From a checkpoint of a small image captioner: encoder depths [4, 4, 4], decoder norm layernorm.
Rows from block 7 of the image encoder of a small image captioner, named by matrix and row number. Rows with one number belong to one channel. Each number is 128 + 24 x the weight over its row's rms, rounded and kept within 0 to 255. All counts start at 0. After the name is the row's rms in percent of the matrix's.
Before each channel's rows are labels from the 100 images, of 14976, where the channel reaches its highest value: "top examples" is what is common among them. Only what is clearly more common there than usual is listed. The data: drawings of small networks of dots and links.
# convs1: grouped (8 groups) 3x3 conv (encoder.blocks.7.convs.1.weight, 96x12x3x3), inputs within the group 0-11, a 3x3 kernel for each
# convs2: expand pointwise conv (encoder.blocks.7.convs.2.weight, 192x96x1x1, transposed), outputs 0-191

top examples: star
convs1.16 096 [147 149 134 148 136 133 119 129 129 121 123  97 141 140  90 161 150 143 135 132 122 127 172 117  89  98 124 119 119 158 119 104 150 109 143 135  68  91 145  82 119 177 130 165 171 123 143 159 119 127 164  99  99 151  99 124 132 112 114 114 133 126 131 153 148 125 143 151 108 110 102  96  97  85  90 142 144 108 160 156 146 150 129 106 128 131 110  93 118 114 164 148 126 152 113 119  98 141 119  59  77  99 125 124 115 139 178 153]
convs2.16 122 [153 149 167 143 138 170 134 144 124 152 106 155 130 149 124 138 150 103 148 138 129 134 162  94  75 140 112 137 124 126 138 111 111  95 128 126 119 174 174 103 150 141  83 125 161  74 121 126 112 103 176  66 152 120 158 121 182 144 130 127 106 109 102 104 152 153 133 150 153 134  92 128 136 122 142 139 141 153 151 145 102 109 133 133 132 144 134 121 119 124 145 158 107 133  76 131 128 147 153 126 113 145 157 149 138 182 131 131  96 113 111 126 162 165 112 120 106 177 160 114 109 122 134 125 147 120  91 155 105 128 135 155 150 145 137 131 138  94  84 150  90 136 153 112 110 128 135 110 159 104 115 123 117 159 137  74 117  94 143 130 112 149 139 214 128 181 138 137  90 168 113 143 114  96 148 133 120 103 151 132 118 160 121 143 113  84 149 141 104 123 151 107]

top examples: complete
convs1.51 100 [143 135 128 142  83 154 123 149 144 133 141 132 132  82 163 136 156 128 125 115  86 103 140 114 126 107 114 139 145 119 141  82 147 117 129 114 131 145 138 154  73 149 136 151 123 139 133 107 121 137 122 111 107 125 104  79  68  83 115  47  94  72 104 133 138 130 142  81 139 122 144 119 144 133 129 156 140 115 168 145 151 127 132 118 122  93 152  98 151 155 113 126 112 138 178 132 135 134  89 108 121  97  99 133 115 106 101 101]
convs2.51 079 [143  74 145 122 126 122 115 133  93  90 115 101 178 134 123  87 114 131 141 157 170  77 140 133 112 132 129 149 178 114  82 135 152 116 152 129 191 136 112 160 126  89 105 101 133 142 148 113 138 130 100 140 133 122 113 106 133 103 109  88 143 146 153 145 102 158 132 143 113 105 118 152 153 173 143 134  84 127  91 116 171 140 147 126 113 121 133 150 128 125 113  99 105 129 123 112 141  98 103 110 101 178 122 129 110 160 147 186 113 137 134  98 114 152 163 135 119 136 103 153 179 163 139 120 123 124  90 129 127 165 167 131 169 110  89 121 116 103 135 153 120  94 119  93 136 125  99 132 116 111 104 158 110 111 127 136 181 138  96  92 129 111 137 120  92 197  59 142 148 125 155 154 108 125 130 132 121  94 154 121 131 114 129 138 126 112 120 127 107 141 144 131]

top examples: nine dots; orange dots; teal dots
convs1.64 102 [138 127 136 134  60  73 148 104  96 106 119  93 126 147 148  96 156 122 111 142 112 110 137 151 102 142 141 135 142 151 102  74 119 116 114 139 130 116 145 133  57 112 148 106 123 126 155 146 151 134 146 140 128 120 142 152 125 130  89 138 138 102 144  99 105  88 109 136 132  94 120 119 111 131  97 114 142 150  94 143 109 109 124 100 106 143 105 102 133 111 111 121 133 141  69  98 146 112 143 120 128 144 120  47  81 147 105 108]
convs2.64 089 [117 156 124 111 139 135 162 135 166  87 154  99 142 101 141 134 103 161 134 115 139 101  98 132 135  86 108 113 119 130  89 122 138 100 151 128 138 155 150 127 115  92 161 139 109 125 114 119  76 120 167 133 125 135 146 145 122 104 123 141 138 110 134 107 118  92 133  99 141 133 129 120  89 145 168 140 151 179 111  98 141  66 123  80 133 130  82 144 156  98 134 118 125 138 113  87 156 132  93  92 119 101 164 115 144 113 137 119  92 144 148 128 152 113 157  87 143  99 123 142 156 134 111 142 133  91 136 107  96 145 150 126  93 114 158 123 123 129 135 148 121 134 107 109  59 116 133 147 100 133 121 148 145 153 156 141 103 110 130  90 117 150 119 134  85  84 103 134 103 143  86 165 184 131 136  69 144 121 131 159 118 108 108 119 149 159 152  58 105 136 142 156]

top examples: blue dots; black dots
convs1.81 094 [129 131 119 132 153 116 132 118 104 157 160 185 143 119 121 157 113 137 135 138 137 136 126 135 163 155 131 110 112 110 141 125 149  77 102 147 137 123  92 112 153 110 112 114 102 115  99 165  85 135 141 154 167 164 141 116 137 133 151 129 128 120 124 140 117 171 130  91 168 173 167 194 109  89  99 116 147 144  99 132 153 130 109 100 103 149 118 111 128 147 164 149 194 146 102 156 171 148 162 117 133 106 114 122 152 115 123 128]
convs2.81 100 [ 99 131 132 147 130 119 102 137 138 131 137 135 100 141 123 193 136 136 125 114 122 151 113 123 130 102 136 137 124 116 148 114  97 115 143 118 121 125 157 109 126 109 143 108 123 126  85 166 139  75 106 130 145 101 112 105 134 128 105 111 108 127  90  95 121 118 182 155 117 134 159 101 150 123 121 155 146 177 138  94 118 141 122 119 172  80 155  53 156 141  86 155 136 159 153  74 143 158 124 176 110 109 152  75 166 110 126 147 120 141 120 117 181 135 136  94 151 110 138  83 141  76 119 145 112 136 143 124 102 118 132 105 114 108 149 114 122 134 113 113 108 138 113 112 118 121 118 123 149 161 157 124 152 138 146 120 151 122 157 114 134 161 136 129 148 114 127 165 145  89 138 134 190 147 134  65 142  92 103 107  97 169  91 134  92 140 109  92 140 133 138 103]

top examples: star; complete
convs1.14 103 [125 128 101 108 110  80 112  98 124  58  85 135 127 138 157 156 129 135 101 115 124 136 176 125 134 134  97 110 131 134 145 154 112 110 125  55 112 123 136 120 106 140 149 141 106 161 156 133 132 130 119 133 152 154 140 142 124 112  87 129 121 137 165  98 106  97 116 143 116 133 129  96 159 102 118 164 101 109 146 112  92 187 155 105 152 160 115  94  91  72 117 123 116 130 135 119 107 108 103 152 135 137 155 112 160 156 137 143]
convs2.14 101 [107 151 158 132  93 124 139 126  87 138 137 136 142 100 122  88 133 129 144 122 141 101 178 124 145 135  99 156 139 122 123 134 109 148 118 143 136 118 146 127 105 117  98 153 153 124 149 120 145 138 122 156 150 162 145 168 147 134 129 126 139 101 160 126 131 194  86 146 147 113  56 121 142 107 105 100 118  80 140 165 137 153 132 170 113 158  97 141  88 137 133 136 107 101 101 144  82 116 129 147 166 139  78 172 111 171 116 119 129 136  93 156  89 135 107 112  72 148 137 138 138 131 144 120 138 157 109 102 146 152 122 148 142 118 104 125 108 104  79 144 139 109 148 158 160 103 110 152 109 107 115 122 110 155 139 115 135 100 132 149  89 132 149 150  99 172 119 120 117 144 117 119 111 119 118 205  71 146 152 118 141 123 152 125 112 137 124 152 129 113 167 180]

top examples: ladder
convs1.59 093 [ 92 107 131 119 157 137 122 133 106  91 124 127 136 163 130 125  99 101 135 130 136 111  97 140 126 126 138  91 105 108 108 174 134 104 117 107 106  61  70  94 134  83  79  65  54 142 107 118 119  90 112 116 127 144 131 127 111 131 109 139 142 140 127  99 124 123 120 178 122 114 122 110 154 127 128 108  88 141 116 122 150 158 119 127 135 161 126 113  86  82 165 119 141 115 109 140 131 132 164 111 117 119 115  99 107 134 120 115]
convs2.59 104 [144 171 148 135 141 143 121 122 122 154 143 139  88 173 125 149 136  98 138 142 134 139 139 135 116  72 124 120 108 180 126 125 135 115 126 136 113 114 159  74 129  99 110 117 125 100 126 138 195 143 150 114 119 105 149 149 148 125 137 125 110 126 121 155 143 114 120  97 133 134 138 113 119  96  98 172 144 117 165 146  89  95 131 165 147 105 147 114 116 147 131 148 138 123 144 167 119 191 166 135 153 115  80 102 159 132 117 106 159 103 107 171 151 111  93  84 132 147 167 110  97  73 144 116 148 105 129 114  99 130 104 109 113 135 141 154 169 122 108 111 136 131 161 139 141 136 179 164 156 140 190 123 119 146 114 115 150  93 177 179 116 105 129 143 156 100 187 114 114 123 128 128 128 139 138 147 137 104 135 161 114 136 131  90  84 118 120 151 115 138 144 139]

top examples: nine dots
convs1.60 103 [119 113 139 101  75 126 156 132 113 183 130 121 122 116 108 159 136 167 116 104  91 125 116 126 132 131 144 153 136 155 104 125 153 137 117 138  98 116 147 125 122 119 153 134 102 100  85 124 147 119  91 148  91  95 118  49  63 123  82  68 132 102  84 144 128 115 127 129 123 127 138 131 156 133 121 115 113 100 146 146 140 136 117 101 127 151 100 111 136  97 109  86 116 145  97  83 147 143  88 118 143 142 114 107 118 144 118 114]
convs2.60 088 [103 147 107 122 145 145 146 139 114 140  94 119 143 125 139 148 122 112 151 117 155 123 108 163 121 111 171 111 116 104 138 162 150 127 143 135 124 149 128 118 140 133 141 140 117  91  72 140  73 160 163 137 107 106 116  72 107 140 123 104 131 122 120  94 132 106 109 107 136 102 157 158 144 122 172 141 129 177 141 123 140 103 137  79 126  95 107 113 110 107 115  86 119  70 130  91 137 109  83  91  98 113 157  97 157 117  89 103 105 139 158 132 191 152 147 132 144  99 124  99 135 100 143 134 105 139  99 136 132 106 158 168  99 115 183 136 113 171 146 143 118 110 120 155 109 108 113 129  90 108 127 132 133 152 167 135 126 151 120  83 110 114 116 146 133 113 144 116 117 170 129 139 161 137 152  87 156  97 140 144 118 131 102 102 148 122 109  76 149  77 151 160]

top examples: white dots; complete
convs1.63 104 [143  90  62  90 118 125  87 128 139 100  90  88 119 158 136 100 130  86  86  90 136  97 138 134 148 150 127 100  89 105  89 126 144 104 139 150 128  90 103 104  90 147 100 137 160 154 141 149 159 112 144 109 152 138  99 108 139 122 129 151 107 163 135 141 118 115 125 160 115 108 123  96 109  99  91 132 150 104 116  92  93 133 148 142 144 166 105 137 122  99 137 103  94 112 122 140  85 143 144 141 105 106 134 119 150 114 127 149]
convs2.63 079 [144 111 123 118  76 144  73 137 112 111  93 126 114 129 134 158 145 133 103 162 140 145 141 127 129 145 116 162 132 165 109 125 112 139  97  76 147 169 173  97 157 129 174 124 161 113 130 119 120 103 149 136 164 116 105 125 113 108 168 159 115 134 124 145 123 147 163 125 125 161  94 108 117 106 128 130 138 146 149 133 135 157 122 147 127 145 120 138 143 142 137 166 132 143 124 140 133 108 110 180 139  99 116 142 113 121 150 140 121 147 151  94 127 146 125 123 154 125 153 127 149 132 127 132 111  88 139 158 120 103 139 103 154 149 158 136 143 190 133 179 122 187 117 142  98 163 106  94 157 193 115 164 136 107 101 133 151 157 118 160 122 164 127 125 175 122 172 138 163 101 127 126 147 125  87 136 160 128 119  68 119 143 122 113 146  63 147 154 114 157 147  84]

top examples: laid out on a circle
convs1.9 103 [100 119  86 140 148  90 105 112  60 153 158 130 146 137 133 126 127 116 131 123 146 122  86 105 127  85 104  82  89  80  69  80  80  76  84  96  96 126  85 119 183 155  97 131 116 153 119 126 128 126 127 162 126 125 131 119 133 123 125 104 115  97  92 135 142 145 133 118 137 133 132 122  90 116  94 107 126 124  91 122 129 102 151 125 116 131 107 109 114  97 134 122 162 122 100 118 137 122 148 112 134 142 127 137 125 131 140 142]
convs2.9 101 [ 92 104 126 160 147  88 126 111 104 124 164 127 168 111 106 139 132  92 183 116 154 129 107 158 130 135 151 139 108 129 173 115 127 115 110 113 148  70 137 148  86  87 120 162 106 149 139 145 174 165 108 139 110  98 114 119 116 145  94  79 148 118 138 110 108 115  52 152 151 138 146 142 114  94  91 150  98 128 152 102 111 118 139 150 137 120 111 143 143 147 125 166 119 116 118 139 151 139 114 138 157 170  95  79 154  86 119 102 111 134 127  89 124 170 146 126  78 110 105  97 133 104 117 133 125 140 119  84 118 138 143 119  97  75 143 203 131 139 130 103 134 102 142 140 167 110 126 163 120 120 153  97 141 120 104 105 114 105 113 129 156 105 122 149 149 144 133 123 121 101 150 144 141 132 150 121 163 132 110 133 127 110 124 135 124 128 127  73 140  95 141 148]

top examples: laid out on a circle; complete; seven dots
convs1.77 100 [ 86 147 160  65 114 161  76 158 169 150 130 125 146 119 108 157 153 101  75 122 170  82 121 155 105 134 159 146 121 112 150 145 120 151 117  89 109 147 132  99  93 165  85 143 145 107 107 101 131 113 109 131 135 105 114 136 124 108  97 148 133 145 115 127 133 127 105 123  85 128 140  84 119 105  97 128 124 115 126 125 110 125 149 129 126  94 149  89 151 136 137 126 101 127 138  60 135 143  82 139 138 142 136 159 114 123 128 119]
convs2.77 085 [132 139 131 127 127 106 149 120 144  80 150  88 177 134 135 113  81 149 122 149 119  79 151 117 121 139 157 146 178 169 136 105 103  77 109 106 178 103 116 128 106  84 128 100 105 151 127 140 151  86  71 123 135 142 117 138 100 122  94 146 155 111 157 120  64 101 139 125 111 122 127 121 117 170 132 157 126 123 116 125 141 143 115 106 107 131 152 153 107 120 128 125 100  87 146 133 135 119 101 106 126 145 130 127 122 110 194 146 164 151 115 107 117 126 172 138 131 106 123 128 179 121 111 134 135  84  92  93 168 155 107  74 116 113 122 131 102 128 171  93 154  94 117 111 152 158 133 153 119 123 146 132 126 140 148 156 159 134 109  92 125 105 113 141 117  86  89 142 109 125 115 171 160 104 151  87 134 122 130 138 148 106 151 111 112 112 111 110 145 116  93 126]

top examples: white dots; complete
convs1.2 096 [123 134 124 113  85 140 127 143 134 155 141 124 117  86 130 121 151 162 127 136 129 122  58 118 130 132 141 153 148 159 141  66 141 147 141 155 147 132 157 143 106 157 131 160 160 111 128 122 138 141 146 150 138 147 130 102 134 106  95 142 118  98 140 136 129 120 130 157 126 154 127 129 140 131 145 129  76 136 125 147 150 114 114 122 124  96 122  98 117 108 135  80  77 122 149  75 103 119 145 103  84  61  93 141 103  84  81  99]
convs2.2 089 [163 123 121 119 126 121 127 101 127 137 124 135 141 123 158 106 174 174  80 114 133 140 133 118 144 148  97 120 112  80 168 164 120 148 142 127 116 146 162 160 139 158 147 131 140 151 119 105 139  83 159 164 133 155 110 177 133 113 166 146 136 145 131 134 106 135 130  99 127 120 120 149  84 149 151 149 137 135 131 137 146 141 149 137 152 153 166  87 153 123 141  89 121 172 131 105 127 145 152 130 144  90 136 129  74 129 132 154 138 118 147 147  96  99 120  56 147 139 143 122 137  98 129 159 102 120 140 157  78  85 108 123 138 137  89  78 122 151  91 101 117 141 112 123 101 167 130 103 100 122 118 142 176 153 121 152 108 152 109 115 125 178 120  94 110 130 118 136 173 137 146 112 143 153 148 109 105 163 161  94 135 143 151 143 161 149 108 162 118 148 175 159]

top examples: laid out on a circle; complete; white dots
convs1.68 101 [121 136 162 143  89  97 163 111  96 133 116 144 130 109 119 137 123 176 129 121 132 120 106 128 147 126 145 124 129 153 126 105 108 150 121 119 142 150 153 144 106  98 163 128 107 146 142 110 140 133 100 139  91  79 137 142 130 162 100  82 155  73  90 109 142 144 131 147 157 138 142 172 118 123 130 107 116 146 142 119 183 133 153 104 147 197 158 152 179 153 127 140 146 161  92  91 161 115  81 121 124 139 133 112 104 147 115 121]
convs2.68 102 [118 114 102 111 110 144 109 172  78 126 123 135 126 117 121 155 134 108 121 126 176 153 139 167 104 114 147 151 116 120 149 160 109 132 124 114 126 163 160 137 182 154 133 173 114 115  80 129 102 146 159 112  83 116  88 115 118 134 118 145 152 158 116  96 131 155 100 112 149 114 129 168 113 126 161 144 136 168 179 152 138 150 160  87 108 125 109 142 129 125 128 142  88 125  89  99 180 111 151 133 150 109 132 125 160 125 121 113 101 150 173  91 162 130 139 123 142 109 123 104 137 126 135 150 118 118  54 138 117 119 149 109 145 149 166 152 116 167 111 162 114 125 132 162  95 122  95 120 126 113 102 151 128 134 139 150 107 148 124 141 121 120 101 106 135 120 166 118 138 153 115 142 149 136 150  82 185 120 181 122 126 108 131 136 163 133 104 101 141  71 161 167]

top examples: star; tree; grey dots
convs1.54 092 [ 94 114 109 105 155 125 122 106  94 102 121 113 114 172 104 116 103  69 128 112 141 123  91 136 139 126 135  93  97  99 106 148 116 117 112 107 101  66  85  87 126  96  96  90  87 140 108 126 117  84 115 127 115 116 123 120 129 117 107 137 139 121 138 110 123 114 121 174 111 116 112  70 162 150 145 144 113 158 129 139 140 156 141 134 143 142 114 137  94  90 171 142 149 115  91 129 144 136 161 114  96 109 102  82 104 118 114 119]
convs2.54 127 [138 175 141 159 139 147 100 125 135 136 143 136 110 163 124 123 133  97 122 127 141 144 150 153 101  93 124 125 114 186 116 123 141 120 142 131  94 114 155  74 128  99 114 119 134 123 128 124 208 141 155 141 104 124 142 140 116 135 131 129 127 134 116 156 136 104 116  93 145 139 155 124 118  96 103 164 122 113 195 167 113 101 141 152 152  74 143 124 107 170 138 144 113 112 127 156 132 182 157 130 184 120  65 106 150 121 132  99 170 100 124 155 130  86  94  78 120 141 147 104  97  94 131 129 154 132 145 106 123 122  91 103 106 123 154 156 170 117 101 108 136 136 139 145 139 120 183 179 153 112 167 110 127 136 105 135 131 109 167 170 140 101 129 146 153  97 176 129 120 144 127 138 137 115 144 143 106 110 149 134 111 137 135 100 126 128  97 137 134 109 156 134]

top examples: star; nine dots; complete
convs1.30 100 [155 127 127 147 175 142 141 121 105 160 129 157 149  74 147 145 141 165 143 126 148 141 132 136 165 129 154 121 143 116 132 134 132 108 139 150 125 101 103  89 130 115  87  83  61 150 118 120 133  85 121 137 113 153 148 139 126 132  89 132 145 123 144 115  98  93  95 113  97  85  77  68 151 150 155 145  80 166 144 134 156 141 155 139 137 139 143 131 125 143 124 123 131 110 142 118 137 118  85 153 136 158 139  96 135 159 129 159]
convs2.30 095 [142  93 120 126 149 124 106 135 127  96 164  91 119 116 137 117 112 128 126 155 152  93  74 121 127 111 112 165 130 111 115 125 157 115 139 156 129 129 114 163  89  87 153 121 109 197 121 134 137 127 109 151 137  96 107 110 107  81 130  81 137 150 142 137  83 139 144 136  68 113 172 123 135 190 138 120 101 144  96  98 164 152 152 130 146  89 115 127 169 110  99 112 166 175 129 107 163 134 122 113 115 121 120  91 136 167 125 166  86 148 140 116 112 126 143 104 152  75 125 136 144 116 155 138  76 130 113 140 119 132 147 153 139 125 110 121 121 114 116 132 116 142  84  84 120 106  98 132 104 139 121 139 136  96 123 134 133 164  82  65 125 131 125 113  97 134  88 157 135 106 152 150 144 163 106  93 129 143 133 123 106 128 112 141 129 165 136 100 141 160 116 114]

top examples: yellow dots; complete; orange dots
convs1.71 111 [134 113 101  96 147 113  87 121 131  64  56  78 102 139 130 113 139 138  85  74 103  92 143 160 119 168 164 120 110 114 129 124 126 116 116 139 145 102 100 107 114 131 102 132 136 127 118 109 138 107 136  83 158 134 120 115 116 121 148 143  97 159 152 121  86 109  95 142 133 104 130 141  97  67  81 105 141 141 128 129 133 130 127 108 109 142  97 133  92 101 126  94  92 119 127 132  77 146 140 124 128 133 141 128 145 132 125 131]
convs2.71 089 [165 147 137 127  94 129  86 118 123 113  99 120 108 136 151 141 141 134 138 177 130 129 156 148 111 140 107 172 152 158  97 108 135 119 112 101 137 155 207 113 142 118 149  96 157 110 146 142 123 114 178 117 156 123 111 139 144 109 188 142 118 116 128 141 131 126 154 131 123 160 115 122 123 111 136 152 139 172 152 122 121 144 106 145 119 159 138 139 132 120 151 142 154 142  97 179 125 125 118 140  98 127 138 149 120 167 170 119 125 138 139 141 136 152 126 137 162 141 163 113 129 139 133 128 123  61 152 153 126 103 140  89 158 170 175 138 146 156 107 169 143 192 121 135 130 172 123 106 166 180 105 175 142 124 126 108 101 147 127 160 110 151 126 137 156 131 156 173 120  93 131 124 140  82 120 137  98 106 130 103 102 156 154 123 140  75 160 155 134 149 119 101]

top examples: complete; nine dots
convs1.78 097 [144 123 136 101  88 139 119 158 162 103 138 158 115 132 122 138  94 110 110 112 137 116 144 138 143 119 126 125 125 109 119 129 105 113 100 109 129 141 127 120  89 155 109 164 186 103 111 119 119 127  93 115 112  97 143 144 132 146  90 147 131 130 175  99 129 130 136 141 128 165 129 124 119  88  62 109 129 110  76  87  71 145 159 127 147  66 159 123 177 172 108 145 141 117 127 103 146 119 105 136 118 142 121 149 109  89 111  96]
convs2.78 087 [128 155 126 128 131 116 126 140 126  63 131  81 114 124 122 124  77 129 110 153 134 103 149  87 141 114 134 138 149 142  78 102 167 128 158 135 108 115 107 107  90 105 110 111 114 118 126 101 138 133  80 141 131 142 122 138 118  70 115 143 122 132 105 160 123 143 124 118 118 123 145 151 128 152 103 137 103 115 124 134 225 137 185 143 129 119 156 117  79 137 107 108 146 100 149 132  97 126 150 121 117 141 130 153 101 124 134 135 152 163 132 148  77  88 154 112 114 139 118 181 179 133 136 146 122 146 129  96 148 122 122 155 104 102 115 129 112 112  98 137 132 137  72 138 123 108 120 167 108  87 125 114 148 132 154 162 171 126  97 119 122  99  91 139  71 119 108 138 104 156 139 167 163 152  98 127  98 150 130 125  88 128 111 140 149 141  80 127 114 144 115 111]

top examples: complete; white dots
convs1.20 099 [144 119 116 141 115 146 164 126 116 119 144 147  76 137 161  59 106 160  88 153 151 107 162 153  85  97 135 123 137 124 104  93 136 122 106 127 137 173 164 111 122 127  80  77  95 137 116 104 163 136  83 155 124  93 162 126  77 129 125  97 144 125 123 103 138 156  86  95 154  93 114 139 130 115 126  98 117 151 113 132 166 116 153 151 123 131 156 119 127 133 127 138 139 116  99 153 124 147 143 148 137 115  95 132 134 100 115 144]
convs2.20 098 [141 120 145 124 119 168 121 136 120 161  42 160 139 123 136 125 182  89 119 133 127 121 166 124 102 132 126 135  93 100 135 156 116 152 123  87 113 156 134 132 150 154 132 136 167 142 108 106 101  96 130 144 138 121 124  99 155 141 140 147 147 122 121 107 158 159 124  69 133 117 107 184  95 117 160 126 140 159 156 171 125 152 170 127 125 168 141 144 115 140 142 123  95 161 127 141  99 129 104 144 123  96 134 140 132 149  95 143 109 156 157 125 129 140 130 117 127 146 156 106  95 149 157 169  98 142 144 155  89  94 144 175 108 148 153 110 122 124 123 169  74 151 129 157 116 148 125 115 137 115 139 109 136 135 134 156 134 109 115 142  91 170 143 136 148 121 154  68 112 157 135 142 110 133 108 128 133  72 180  99 144 170 133 138 148 109 113 144 113  91 150 102]

top examples: teal dots; grey dots
convs1.94 106 [ 94  90 104 107 136 125 141 128  98 133 131 147 141 150 112 132 124 119  93 134 129 105 156 122  90 108  76 117  97  86  86 139  84  77 105 107 104 117 110  88 158 100 111  98  99 153 155 177 129 120 138 137 137 158 108 119  97  93 130 125  90 116  79  95 119 143 119 139 129 125 139 128  99 110  89 101 142 122 105 127 105 132 127 135 132 172 119 141 106 112 176 157 173 145  89 154 149 121 171 115 122 113 144 140 124 143 125 121]
convs2.94 103 [ 91  89 151 167 136 128 115 155 124 132 137 129 160 171 102 133 123 104 126 120 138 129 121 133 105 118 139 117 103 107 107 157 189 154 157 117 126 109  99 158  95 128 133 145 128 131 119 128 119 169 108 114 108  84 132 103 123 130 139  90 111 104  92 120 123 133 106 150 175 124 167 148 149 109 136 134  91 109 134  82 125 107 158  90 160  80 128 112 103 189 106 113 114 119 152  98 137 169 123 120 137 156 140 103 145  97 131  55  97 157 156 126 127 111 143 146  99 101 126 118 140 118 140 159 102 159 134 114 109 112 100 122  93  77 122 158 160 126 135 127 110 102 158 162 109  77 142 141 124 132 123  71 165 145 132 125 117 113 129  86 138 105  95 121 121 129 111 110 133 136 176 127 114 165 109 114 147 112 139 128  98 116  80 170 131 136  82 107 153 119 118 114]

top examples: complete
convs1.36 102 [136 134 130 136 113 133 156 128 130 100 134 135  78 137 137 126 146 147 123 126 141 151 107 129 118 108 129 132 138 107 166 143 122 129 120 111  75 108 128  74 131 149 118 141 152 172 131  60 157 134  89 151 113 101 134 129  80 138 117  95 124 106 121 142 140 149 110 131 132  84 111 120 136 144 152 137 140 139 124 120 130 136 127 145 145 107 133 145 124 116  72 134 165  62 135 192  86 143 200 147 126  91 151 118 115 155 122 101]
convs2.36 105 [ 83  98  82  82 139 129 136 126 105 114 149 111 137  92 125 110  87 165 105 107 160 160 123 152 114 123 156 123 149  93 112 154 125  97  88 104 169 143 108 151 165 111 145 124 101 143 137 112 107 120 115 150 111 123 109 140  87 137  92 139 167 127 146 110  83 127 130 155 124 152 108 127 118 138 156 120 104 121 133 127 139 149 119  79  90 134 102 183 112 108  91 127 121  96  83 121 155  73  76 136 128 163 102 117 112 121 125 154 110 141 155  86 116 144 139 168 129 103  84 103 149 145 107 118 109 146 136 102 160 153 119 112 114 112 121 101  99 156 172 148 118 104 140 109 108 115  86 116 120 130 122 150 109 103 142 146 127 155  91 114 155  91 158 107 100 133 103 152 155 138 118 148 122 131  90 126 161 120 148  98 168 118 136 103 170 103 156  80 119 126 123 132]

top examples: grey dots; star
convs1.35 110 [127 131 126 125 136 136 129 133 145 109 106  88 108 161  99  74 100  85 105 130  98 131 173 107  82 114  97  94 113  76  79 129 106  85  99  91  78  89 102  97 118 134 105 120 107 128 146  77 125 143  78  79  95 100 140 118 113 111 117  90 113 117 110  93 112 122 100 108 132 105 134 117 151 127 148 130 141 140 146 121 138 157 139 144 134 121 132 140 118 137 121 129 144 135 147 138 148 145 131 128 125 101 122 159 100  92 100 101]
convs2.35 102 [ 98  96 164 189 159 123 113 148 106 114 132 117 170 145 109 118 111 101 144 146 151 122 137 155 113 109 144 154 147 142 130 140 180 120 135 149 131 100 124 145 107  99 120 139 113 121 162 121 159 174 102 145  92 100 129 134 114 126 134  80 139 123 144 136 112 124  96 159 164 126 126 144 142 127  87 129  76 122 155 104 146 106 148 135 161 112 145 116  73 171 122 147 120  77 115 136 110 162 152 119 165 176  86  99 112 122 121  59 118 146 144 147 129 132 114 150 112  93 121 126 139  92 108 144 137 138 146 109 148 133 114 131  90 114 128 166 202 139  85 131 135 113 139 145 164 115 129 158 115 124 129  88 165 146  95 120 106 131 118 149 155 111 106 156 131 136 119 113 145 111 187 157  90 159 133 138 152 136 129 139 103 122 138 134 140 154  94 127 167  96 141 146]

top examples: tree
convs1.4 094 [142 136 101 127 135 100 102  95  82 140 122 112 124 122 112 129 136 128 114  95 113 131  55  91 110  71 108 102 111  88  97  64  83  85  55 100 112 141  92 134 159 118 104 128 120 128 110 116 119  93 127 154 133 119 154 124 138 137 156 108 141 130 128 154 118 121 142 116 136 146 128 123 121 121  98 107 112  94  88  98 112 140 152 113 129 148 102 114 124  90 144 143 137 147 142 135 133 126 176 134 135 127 152 162 141 133 151 159]
convs2.4 091 [107 119 140 154 195 111 118 140  80 140 136 138 150 117  66 133 142 103 204 136 142 147 161 173 132 108 135 143  95 106 149 145 154 130 106 123 140 110 139 128 122 103  86 169 139 136 140  79 114 178 137 146  95 103 136 129 134 121  85  97 107 105 127 113 123 134  64 129 147 151 109 131 124 105 123 118  97 144 135 120 104 111 144 116 159 145  99 168 134 161 130 168 114 130 155 110  93 113 117 135 139 141 135 124 122  82  91 102 108 144 142  82 120 163 142 118  57 141 123 103 124 127 144 146 112 125 108 113  85 110 147 166 128  90 138 175 157 154 109 152 116 115 144 172 135 107 123 134 129 130 119 105 147 125 110 100 104 115 118 149 123 108 136 165 135 150 137 107 107 147 142 147 136 144 141 125 169 148 160  92 117 101 126 150 132 118 153 103 156  90 145 158]

top examples: complete
convs1.40 104 [115  96  95  92 146 102  93 110 105 134 131 148 132  70 123 126 110 146  80  94  89  83 121 102 101  92  82 127  80  81  83 125  83  97  94 104 121 122 144 127  95 139 118 123 127 128 139  99 135 165 131 111 129 124  97  92  71  93 151 114  76  95  72  99 113 107 103 136 127 101 123  91 127 127 102 125 134 117 109 130 144 146 130 138 132 122 125 134 125 125 129 141 136 144 107 131 134 118 123 144 119 115 120 140 116 120 108 110]
convs2.40 081 [133 140 152 153 155  95 159 106 127 122 162 131 180 111 120  95 129 131 173 141 137 136 114 121 189 134 121 113 111 119 127 100 146 112 134 139 148 113 101 116  84  85 108 127 117 157 164 128 181 154 139 137 130 168 142 133 122  98 103 116 133 113 150 167 126  94  92 122 140 136 107 127 141 123  87 146 108 122 102 121 128  62 122 157 160 115 158 155 123 121 139 130 149 131 145 151  96 131 107 109 125 111 158 111 114 117 127  99 150 107 119 124 127 154 136 111 112 127 131 104 137 102  93 111 118 100 100  79 112 136 149 115 116  97 113 171 148 134 116  51 177 100 138 118 132 141 133 180 107 139 156 102  98 140 111  99 123 104 133 150 162  67 146 153 109 125 132 108 126  97 134 121 145 104 176 159 125 112  95 176 121 119 108 104 121 150 136 113 118  83 145 180]